config.yaml
tokenizer: "word"
encoder_norm: "layernorm"
encoder_bias: "none"
precondition_frequency: 20
epochs: 17.1
Rows from block 3 of the text encoder of a small contrastive image-text model, named by matrix and row number. Rows with one number belong to one neuron. Each number is 500 + 50 x the weight over its row's rms, rounded and kept within 0 to 999. All counts start at 0. Numbers have three digits each. After the name is the row's rms in percent of the matrix's.
After each neuron's rows are labels from the 100 texts, of 14848, where the neuron reaches its highest value: "tokens" is the input token at the peak. Only what is clearly more common there than usual is listed. The data: simulated fluorescence microscopy of cells.
# fc1: MLP up (text_encoder.blocks.3.mlp.fc1.weight, 768x384), inputs 288-383
# fc2: MLP down (text_encoder.blocks.3.mlp.fc2.weight, 384x768, transposed), outputs 288-383

fc1.393 108:531548494524547432460486538486520515440465508480363480390495541505570480449500431521487500519493547404544386526453408420519538516581494498433548472513464408579504448480552420550437549500523451519496537373438484584469532518479490457570462480519488456510566541461481453535418412502597403622
fc2.393 098:492547528486450510442588486454548483483594493488603471616573547471401505595430483557533452624599457587434569411513429581504443450442479529605510403405449494447528576461498494514472469506472461510481510548562567492506439493529482526408516522484540445532475513539560511405595532450427502429
tokens: "five"; "four"

fc1.552 091:570543499559487572540528524449456514566503524536541487573531482501559536617447461475499498462503510486385566564486466444513496444520482571482516475573571431410555470537471478473571536449560496496507444528577470485560514544466576383473559480426544396460474500463500395468479514529436489603
fc2.552 087:428467500429441444429445479582520523366453447458482475475549519537538462451503412478421477626502568518561463391533576556429511503542554472520495526411480505545541480492433477501390478478357478503403575478401522503445423404587495541530516611534499588560503495538534561496480427461547554378
tokens: "stain"

fc1.691 087:537450569468595458510519478505508458545446499530630558493543503500561502542539504551488437507463580548582416594526514516471571541550560398517552475486395517617567526526422449512545381499482503417587552524556503480543431536492408494492515531564575553430586513440549613490527527555476490442
fc2.691 088:461548461546517541413485478468494521501486538539494489467582468550397464484469414488558487641579511539424503416527433461500479512470410550424480488521480516458378415505477553444453569443501506505509441443645399500494466519610591564457507497561406501513418507493490397431526515511466459534
tokens: "<end>"

fc1.650 101:482532611487480466493543576525550558442517348510500513586530454457524393632555554533602553532517542539546508451585430410492487527526403595472513572541449430508545477564485516441456454598487481512545476531498450437435490510501502501443619442567400496496569545531421504475461567545527530478
fc2.650 105:505435503541493557502434450552516387537579589500583533478494596548552534447487441533403528482476504473459479483475615544467472452436518460539493419440429451512404461497477480523521508396483555461504536510531491528569526465472490570512469573514616486497435462487447587567535447423465506539
tokens: "nuclei"

fc1.243 096:441480538516567601544577531533537467449521431480600469582425491444567555548430570496601465451453472409494549443550511453538484597538506412568522569465536539492473484508490531482475441548492499574505571386516515443551515460611452480464543544528482487618503506524505452514575448590514478557
fc2.243 102:517563453468467392374425447487478502541525549560475456439540489535501460476497440528441535497476517555522470503442480532536516460493419546459471496500467465509494501475424513475613534499494455478477368555520462499530490461398537526506565515442539499426598505588602484497493541513457433493
tokens: "five"; "cells"

fc1.326 089:521364454486459488515468475522491553529572469457505643541466440610534472525481505499550578493458409460529498510584589478445431443497466511563420529579526469486403493456551527473554463494539527443446435459549471596509422538413512509473448546533559545502531650577484460452455474514476495493
fc2.326 086:486617470506439478370511597421496470477403471515464354481502477477450552562467485467504416559498570544393490522502401459485549587530513497385521515438481472533560472520405459538398630520469423490514540579485447427544555503502498433526522378477474476517535402446477489525558546494498508528
tokens: ","

fc1.513 097:542495511569509445496509561444437502510532429537522558493501459476542525437451613461569437515516520558474525438461543456440475480544386535571558607459484477582467496522486475481401492469538427492531505447549507524445455521546426493568501521534464479548558531524509564480577510515503553526
fc2.513 092:468499533480528552483473469502517484557544466471461442532511525515508526508527409479494575400466459500548495540520505551552532518478540467599475364498520474330536518389495536489577444492485508457510565593535526492496524440547480414499451433482457511540438515557536502493568473456469470395
tokens: "fragmented"

fc1.514 096:549470508493533429487605558418450474469507555458445416456517479551520541457573446456461463532543429566454477528446545591485571523534539550528567467442460521518483594446501443626435537512588545532398446479501441559525485462552485464544481479548521475423526551473474509511511514413597461500
fc2.514 102:490516509533583512472437459495480452439490447494546564476503551555619532565583551497509572485588593511529562471531489454459442436486482431557499468502521504504508503593549543520552518441455456477625532454511489453495483463464468530498430493569494483593458522417562476529490530535497505499
tokens: "fragmented"

fc1.539 097:519502450452499588647519610530501458464599513533406460452472555595430566504483541510436495413397436494509508541567546439598429413531539584454553482498581467453506475499542477512470526540517653476543463516394474583447465545534581402540408535453445519488463541503528516554516539550552488509
fc2.539 108:474445517552461507440363485512511496424446469495549474528543425394534458563405538474494450572531486533515501536431521526306528426483480424457513516535429430438512510442520497478542450436513481401489450402574574479522552538496452555478507516516498498500556513489448475493563529485444495518
tokens: ","; "cells"

fc1.538 096:505447509488485512582509545466544477439439502553593442557506430506539565493439480577476434519520510511413452532504514607444518535470446594511488450470545490459496508492470509451498381558524476519505464538622442556455512530497535454498507453531512427552460533381501597544555512433499479537
fc2.538 089:474498497505504500554459395498501530474441495465440517436532557513454522541597534482560580490525461498505543437530488410521482474566613434549550510545444506503444468526555472490506595532454560619438455471380453432477469544613507539411522555504502579418539411575510456547381466570503459455
tokens: "fragmented"; "yellow"

fc1.122 094:484503489533598501536508587510499512517511475537547483537486460495523481501473501543549502549481567467506529471478525583494556510638506524532457471512463493525506491504509485464448459560610466568389512513551420444460492428480445507525472524483603486546432531516590532538603575484602549557
fc2.122 095:527445509503439555492479515520509539519570529513414474467519505433491548457474550430455565453515415459527445598485627487543427556418521513505552522415481512448525544474539453474570474500447543535586512438433446627504471488478484548529495473413384502469573567478442476409424544551477519476
tokens: "<end>"

fc1.70 104:460507549536444547536517531571547551481472537583476439519380549459509506492522538463483412509538438599530547583378523485546489560499472531505495479426532460532491523521393576428419556533561494566527473447429492541494572498516506538455471545474508491443421513534456490498594546522437558464
fc2.70 104:539538480543487415513477437424475504502652424429531479431618448548580523527486543497414492542496489506504490473597570469547468473507489619533502511582501495556587406530547438472499520422452577471443544543550525485530488514493502441547461424477488456556581509454540476543447497500490505537
tokens: "fragmented"

fc1.533 100:528469515512457425426463493562515419485474523556439445522516498520587480491556603404546489399479596391455404550511459467453491530584580562514453498450504537495580565503449577532462593530501454455453534485594433572608459438518524492553460443490502434478498444497490580491486536577526470523
fc2.533 105:513469471480475462559487515458509480516457562454548506434477442485473493565443485511409537488529518528562514546593527555546610517522443442556486475537519470557498387607505405557523428552581528530562540532492541424500510550524555497460520558488483616380456465532466523488494522505491467506
tokens: "<end>"

fc1.518 102:596509527509582543507536493584457482528520470543445571519449591490489469485603564497429427630520471443564427383503541544526464455487548394534531563483542514506508536477520452472498466508667466540602487510503542574559486503537459421524563475520591425464485596454475492497444406507500478533
fc2.518 103:406504505478411442512545425545505424503380526534509415447515484438456521528456430539602501433461465570480508531459514459449505459570494589471468422464491502470507461415480511538494487510393519485398539490436441440492447464500604573472501542466395494620508426566406507533533538515464556512
tokens: "<end>"; "four"

fc1.177 094:415498529556530460516463507475523515593488554572485466508485564482522479553535409521511426519616601554459526629561523496553495524423529460509561495573510410449585513557466495554599474470436556491442475424467528445542475498471504418477599524530460421497478475575538572492542457551534413484
fc2.177 103:470533602409430533504583404541480519476625438401504538537512579510553541565433496547547456488463431485584539424489588560428458454584459615510528519483504545594442335400543506509433483548549462542493481454610460536481467569547486455554507484509558517503594521412497524482512515483500589547
tokens: "five"; "red"

fc1.572 096:552631494509484504508549514526486456438503468492484462464544454411608548517439461450524527490487415539486545444573471543440549458598512515482454450436486449556524429517577451503519524469422520430424537415501449549507528521532443479516529414577437466503486575487529557522532478545555526592
fc2.572 087:505419574555451514440489503532545452552543444406462485539515557558509468589591436584431529473468651465487432580427502475535442439407502491524505562522442484487461516529458544474426465557572450525471434544509481445553504390478461532413507547473581496490577518490544479515500473537565409431
tokens: "five"; "four"

fc1.176 103:558484562478431508496536480413468487504540491399482507511408488476483579566508552446421492442478498550487470514537519554464477530498478484547460452593477463553518557476495477480545470549522555496479534418478465497554527535487552525441525405520503438564522491465446480461509559512514512385
fc2.176 111:495477508484504527540531532692527483508474414526476436488558568526614468464556558501479494522548507473500508490580555511563516543557488498445505531461541494442522466499556500595476555436553450546494553518490452516507551459448499438518495573506517477503508445457457548514541457564444483641
tokens: "<end>"

fc1.695 097:550542587467467527478509608430489440433485452438522580466506531528513482477436469392547425508449357403456470531483375594526474524520565438564450489547467433408551531485546460560580519501401573446555448464459433497527422440500420457448527459498548524459413539509537435419535493519472502479
fc2.695 097:460457424563562542457463473535499515560539483596462492475464391550481565510499549494479544489556611534507519474522532503505502552496434510475436527401521515524453430487453564472371479475540439483401498496538541472428649556519463433551455543481490523526514424515488491588502549625503457477
tokens: ","; "yellow"

fc1.48 096:443564393474472555563489449400472477498470532531455458491560481609503454434530544472468492470529481446626540532517545582441422514557500461532505605508475459422502458514433490420473519480479518454546508447479475515503455537495504470474500441472414552530469489510500530523534496524459569544
fc2.48 086:523426558454502464476509525610527425466598463449554510533420497454442564546469481515530467610523452538426463498521493429475494447522512471442426463466485521566510540563603517603470453495444565499420452494489491525447518549516584458538431603481536427482514408465448502484520442547588459414
tokens: ","; "nuclei"

fc1.287 094:628582489439535466566419514453429457525517443486476514553441471581603438505492463435492440492538513407573388471474507613567503558429480587410514433549442543445525457535487470465408546506458509557547506552421483578460502469511533471554491408446557495438453493470586421460529473582573491374
fc2.287 088:462450461487572546469531511482528535485565537571482608488587559400483478488452491551464531521473426541532570464472509429449437460558535488567453528486551424515451481457505520496572472526468468511474451476547530428579493489396473463552398520528346468569502552543464566492463507417491498477
tokens: "nuclei"

fc1.354 107:497518581509521474519527572455435472545517569436440570495445405479621454457545509507472488551485497546427498473564452483532488584470529493511561509576493514511505478628580460568475556543478572497478553564479449465548535461491439454488452616419557533432432492557534427488566554487417485497
fc2.354 105:418518535521527529486473563570517497501423460503486405516578562445418470533578517483456524453614420490472467445457537443508486487474564565493614607494453509495470580489429487443560411416495517478506472479436578512488499537519503570491496435467538497470578504515484608477511548494482415481
tokens: ","; "around"

fc1.14 095:557449524481441490467572534486521510500500460408538421521528582544534416522476517417566534465482514429435473490563467442494610518510510455597459519440421472560532453575502442407485418370522503394479518530451425510452508445414399474529473459440386406512573518424515480475588525571504544472
fc2.14 088:437540448559602473500467520459505411521550543524562487456538467500528499520511465556583525496533536491560516444525552597492390559514513475422561470451518436445533544499465533517513563586521472535540453496511510512547465506583615433435471503543521561472476514424473516521502494482454473463
tokens: "nuclei"; "cells"

fc1.236 097:482527411584480502563509467536464559479482456566447554617410522438456458599456546472601484490508470466494526439556512615509461544485485510581469584507533531471519453465566482473455444574477471461510420533573545465553479478441546455513535570514463462610491521468486440482538414584553570577
fc2.236 097:532540623442481531492415489405530421487491487462509487433538375562563416503495484541448560503531512520582400481489503430439443459442451521487501484500487388573395569529482503574594495452514409480574515498539513577439508612565508487496490461457534452385504482611515508446566568507413440438
tokens: "stain"

fc1.249 104:470545388488556496410470422453643522535508476578465423480437481458450478475496382367550558532517435526546480528516564545481492391533483485500510565468565540467555448507493457484454543425453514519451458472505559603563427493529491512475497597517517376495466590529529506394505495535506459593
fc2.249 095:479372573431502469592505519589459406546388546515520614449496523515497480538455582541504467434504508506453562460451484495535453542520591515446503406572524468535519549424468513454512459589548452453530480507516477409404521552448534441419468469518528591575465569424473546453513528345536600591
tokens: "<end>"; "cells"

fc1.280 105:560549441469551432470557487551491446476537416514518417581473489469620439478494492403496466420429476501535520419448503493463551470571518525534493542496494535562500530504414582441501514540554495421588474504456544496525509405616468461465579564505459419440553542497394475409560476503553523541
fc2.280 121:470501543494506558519390481505454564556497536370557486542497438536388546547535552525523506500617489456435398568570489476509444588511467483412542454496467519416501460488571470571435529493481500547469611503483424553509554461505427508509485483573513551486599413422445489529503536481542449503
tokens: "<end>"

fc1.317 098:522477583568511460533505461546424521457440548480495527579468409522522397463491464466509458479513524517454526486480536448467524647501558384549455456438481455473514457580444464505434471424532490622506571491487477505511484466554433435487445522492533529451467490430464475443499563453471475496
fc2.317 088:582446439496422560520496529458436548528539403465527430504555596528527537517519602572507488482512515456457443473565491489464468425467433626479481477507456571554447438493566537509501555556494587428525373462554490438530447435448475474473474534498379559468514498503497571485517447496489454559
tokens: "nuclei"

fc1.732 112:473441563480450513516511468495411502445507535550527442466549499556568603509585553441487450493462466584389419479538414493438540510470418510575526523483509519459468512594564581520511512419477545469556527553608432444448480498572608482563470446530591468477470525508495548488577524507503561507
fc2.732 119:510502394451522551496478430479493468542466428385509612567590470546531542492467510524522485451578567428566574440510589581433446492471595483557512483486521465569533590491499481535563525599555408503521482468438501507488515471560549448468458579590439540523516489421547401514480427462507488443
tokens: "fragmented"